{"train_examples": 145000, "crop_scale_min": 0.8, "arch": "unet", "activation": "gelu", "widths": [48, 96, 192, 192], "blocks_per_level": 3, "max_precond_dim": 1024, "adamw_lr_other_params": 0.0026, "batch_size": 256, "lr_schedule": "cosine"}
Rows from block 14 of a small image inpainting model, named by matrix and row number. Each number is 128 + 24 x the weight over its row's rms, rounded and kept within 0 to 255. All counts start at 0. Numbers have three digits each. After the name is the row's rms in percent of the matrix's.
Before each channel's rows are labels from the 100 images, of 14848, where the channel reaches its highest value: "responds to" is what is common among them. Only what is clearly more common there than usual is listed. The data: dead-leaves pictures: piles of overlapping shapes.
# conv: 3x3 conv (model.decb.0.1.conv.weight, 192x192x3x3, each kernel summed), inputs 64-127

responds to: pastel
conv.61 129:140139130145176167173122108127108112091164071095122135120113127118183121117116131083096113127102136134114136129123145134175135138126166125167126150116131123124156121147191145143159174114138156

responds to: pastel
conv.153 185:146150119138167152206127110129100111113184124113139156130134129137162129125126112091122115141136163139160124133141136123137138138133174113153151140131128136117191149147159126167164162138126169

responds to: dark
conv.170 068:108145141137083165137122129080125118117094161127130115112095172122063132138096136106078092124123121131149130147103089146136116141144130123143128104107119123129129120136105106144113100117134118

responds to: pastel
conv.13 167:133141132143166151195147116114124130108199104110136158126112134122152119114115136140131113134117130152144126137133133121201138136122177135144130181122128168144142170133155135166130156148119167

responds to: pastel
conv.73 083:111133132111206142133106100118143147139127139102173135119141111106164139140132082150127099124128136119168154123141105111140147138106178131098148102129131094106121147109124101100128205106141141

responds to: grey
conv.173 082:118138138150121125118107128125126144115116131142151132136115164147108135145115138154120137143144159122165127133112111128101132134118154101150112121113133098144086065145111120129081101129106119

responds to: dark
conv.116 099:118124119105127117089131153167146168165131173165126122141174125150114144151172159137148137149165147141125146109177146120103124126110160135163123148147148092127108120142110128139120127136141117

responds to: pastel
conv.165 118:139187149140118177130153118133146122128170141151115166118128131108212143111093119126140124128123156156167124127129119119140121139096158126120119160141135160153161136140167147154157148137121147

responds to: pastel
conv.181 130:134161143141195156156121101115157134118191121115121113128103125133173114124107136131108119127131155142141113126123140135162140121147151146177159154144119180148171186125191145167136117126133146

responds to: pastel
conv.50 120:128132164145196149144141127107136154090198130124123112134148125125196110121134125112141116128089127139122160135122126138202135113128134144111125144141140144148167184141167148143115154142151127

responds to: pastel
conv.39 194:135136135150139175168138122146123141123166124132126133121120122133144123113117116129141124141141142122134133115151119138160147134131174155152144185133140132137150159142137126209184144129134182

responds to: pastel
conv.105 109:142104109122153182144141120150117137125149131149125118116142116147150127135144100117103141118150083164158157121141102127196179154131175136156111162154141103154136149167168137138129145143134113

responds to: grey
conv.169 074:120105144118117151128102142125170139108140111136171137161158159143117135183123155146152125186158141151150122112134137122149132106117116118105128127112091129130091112156087100102112139124131128

responds to: pastel
conv.131 130:147156140135149127168135112127105121123170111129118100111111123129217112132120123116130114133123149155110117141139141136115144113150104117182135154151139134143117120157159143131143179142126164

responds to: pastel
conv.152 150:126124133133104143175127125128132139121212138131134182138147123141198122120134119125170145146123163133158142129119140125168135149146149130151139180131131137131158133126135129174172138126124186

responds to: pastel
conv.162 062:112119116092132163132092109115110092109122082105104099142119129091140085127082093125083097120108119162125138115120119102139128128149128116126126121093119135147110153137181129123174170093120117

responds to: pastel
conv.40 158:150148129121173134186136110123123124080165093138105132115097115112196107118101112115119108110108115138157120139129130129161119134148163142141134144138142165128153165143151137183151160134126172

responds to: pastel
conv.57 205:128125122136158185187118101121127136088166096115118162119098122137184100128112128099135109124112129124133116132135136113163143123134129126150126171117123145137163152136150132180172159142133149

responds to: pastel
conv.151 106:141162131108151127168118081135138149164172115119106121144133134105181085119139090138142107115129137141139134135111123124100154117123149132140135142117117117132079071121117117142188195123124149

responds to: pastel
conv.103 078:117160136137141124093117147144140187159118177115172120169154118186060137129103129144126177158159158115134116141150155130055168124095083107168132125144141180153130105150070135138136083126129138

responds to: pastel
conv.91 137:135182123131154176176130137138151147122202129144136149130123124143186135132131140194149151130144141135135118136123139149177154135104137126151125171133135143145134146151133106162165132136117190

responds to: pastel
conv.188 113:123125111113159141151140113127129136103230131112144133142109139128170129134109169131113116134125135108140091132111121110168150110098151124144137172140139125143187128140166126158134211137131140

responds to: pastel
conv.4 117:145125148135199110187136099081125117117207120106113087109117130125163121116124083070102107118117122134164144135103118156105120147151184137128130159115133115140149145121187148136161180139140150

responds to: pastel
conv.14 075:110144118107137128138114105095149104105078077113139107134154126173116100139105149120123117166095104103097122136116126141183123130119083112130118099108116089113115140132140097099132112100133123

responds to: pastel
conv.171 095:125129144132146097136126159143115149139124133127173115145133136122184142158166115143155140153134135114097092126153132117117111110118108100154127160098128126105157106125090123108122192118157151

responds to: dark
conv.70 084:136132138130116135102118149140138179181091137112111126146151129140135159112151134157162155141135131122097116153118127105130142131129067116127165111096122120152114108122096121084088181114117128

responds to: pastel
conv.88 090:151122134112186166145106134121157118121144148139130144102138116109188112133160126138142127126144113153161132112146115131177130116124132112101128135119128140129158182155196135179127186131136109

responds to: pastel
conv.11 165:132157132143175126169153112110113117106161114121116163119105121104177112105104103081105107141117170137140108126136121126205136150130156131130124184129125142133135142126157128143154174125132152

responds to: pastel
conv.48 114:141165125153120115149147103109115088117159109121102136101080114110208093107125096122111091096090178121089098148104116149174131138127106137155128136132117171127149125109154154183134126129116153

responds to: pastel
conv.101 142:127161125139165177140095126126116130072169088108142152108092123133178125135107138140116131151114131138150131131149136128169136145153127126140120145128129109147121136153111133151171152128116141

responds to: dark
conv.37 058:117093161118130099123136155095127168171129157160146111117127104084140108127170118127108107113150115143178160104109140138153125098137141132094150101155135151125076104108137123115135128131121135

responds to: pastel
conv.96 094:126106132108191188136142135118136114166128121112110150110107102098128116127127104137099102126131122150105114135122126106194146141117060125134131178127129123128109180150119135183157196129144100

responds to: grey
conv.38 103:115168163151125103129126126122113121108097103104139135111119136150104118142125123126115108145104119133107101143146115130150130119166136121122148135117132120108134059132098134092149109117137144

responds to: pastel
conv.58 156:121143129139169166183139090126123119092119095111121121118114141108159103120113127127105097110097138118117128131117136113190125134135154132146106135111124135123136161133139130183159165134125174

responds to: pastel
conv.125 100:169135148136162164182119108126121133115140137137099125115083112130174109109111123103097128128113177139107103139123166115181134136113114133137147155142144110142123155156174116101147092138144154

responds to: grey
conv.47 070:129181134128104125165136129098131130141119104110115135132156149141102147167150150152136132143142139118151116145099135100090117157099114111139145121141142102102081040120145129118117172108096119

responds to: pastel
conv.163 121:137130111140190166155134099135137137100150076101106135118100112111157122131094117117107118099099124168152112135120120116171130122115104163163125106131122161143179182138148138150145156138114176

responds to: pastel
conv.117 201:141158120130188182188128152108133141110170141134129158129131129140160132131130135119117132137122163146134152137143124123158144148124148126164156185138133139133167156139141117169149167133133176

responds to: grey
conv.133 068:134111161126056145144140112131157099131109119148150094130118117132156142126135114128145160128128121140150175132177144105136150123090113134112179087165143103151124095136167140105108092078128122

responds to: pastel
conv.0 149:131155141138140176186130107126118127127178104125127178126122127114171113116127140109132110132107146121156146131125127142163148141157131136138129147130124152117154161137146145177174155162132153

responds to: pastel
conv.95 118:121123107136156159150136094148130115082136063096104166127105125103193112100099107110129114114117148153127109119115125138162121130126089131142106167108143183124097130134117144214148133117126123

responds to: pastel
conv.63 101:145130122122192146137123103119106128136177103107108143128101140161182118140089130132115150132140168090112116146131124119175146143130066136142135158128135120145159152152086136158150176141126133

responds to: pastel
conv.85 142:136124122149108150166144101108119123091152138107105165107115139118141127111115120102098112111108139118119105126121095136186131149176142139146126161127113183144167133122161123136190151130112148

responds to: pastel
conv.31 125:145118111132154187163107158134144144144167140150136161126130104120182138102130139106135129104109095137119152123152131114218143116139078140135127108131138118142151130141134139133143142120126160

responds to: pastel
conv.89 069:120141127142154135122083118121084140106186119132130102129175137154141135148152149091102155138139138131150114110143159119177114121136147113137129152119123095126100119156155127061135153111129132

responds to: dark
conv.74 077:110105148119106137121103180144121165134105152164156146144140142130107134152157173152155144152165123145112122150138132120167140137087130117123141102118140112128124083144119134101084120142131121

responds to: pastel
conv.78 101:156114117142185140142137101113080118136203114093129182122133125117129104138132115085106108110137120152165118153100139133190136144115121129132148150108142127157119112134182124164111173145125141

responds to: pastel
conv.150 083:153140133119093086137098137103153137076090107117153150138094128156192131122090138121107127118117169120098105124127142142147129116133137130139133157115149129141128110129105148129141124114141150

responds to: pastel
conv.19 097:126084141126133140127119113143109124094178111117155182145130143134211162141107165099144162150117124101154101136132156136154156119133108112180137131145133060120166092159130134148118170110151138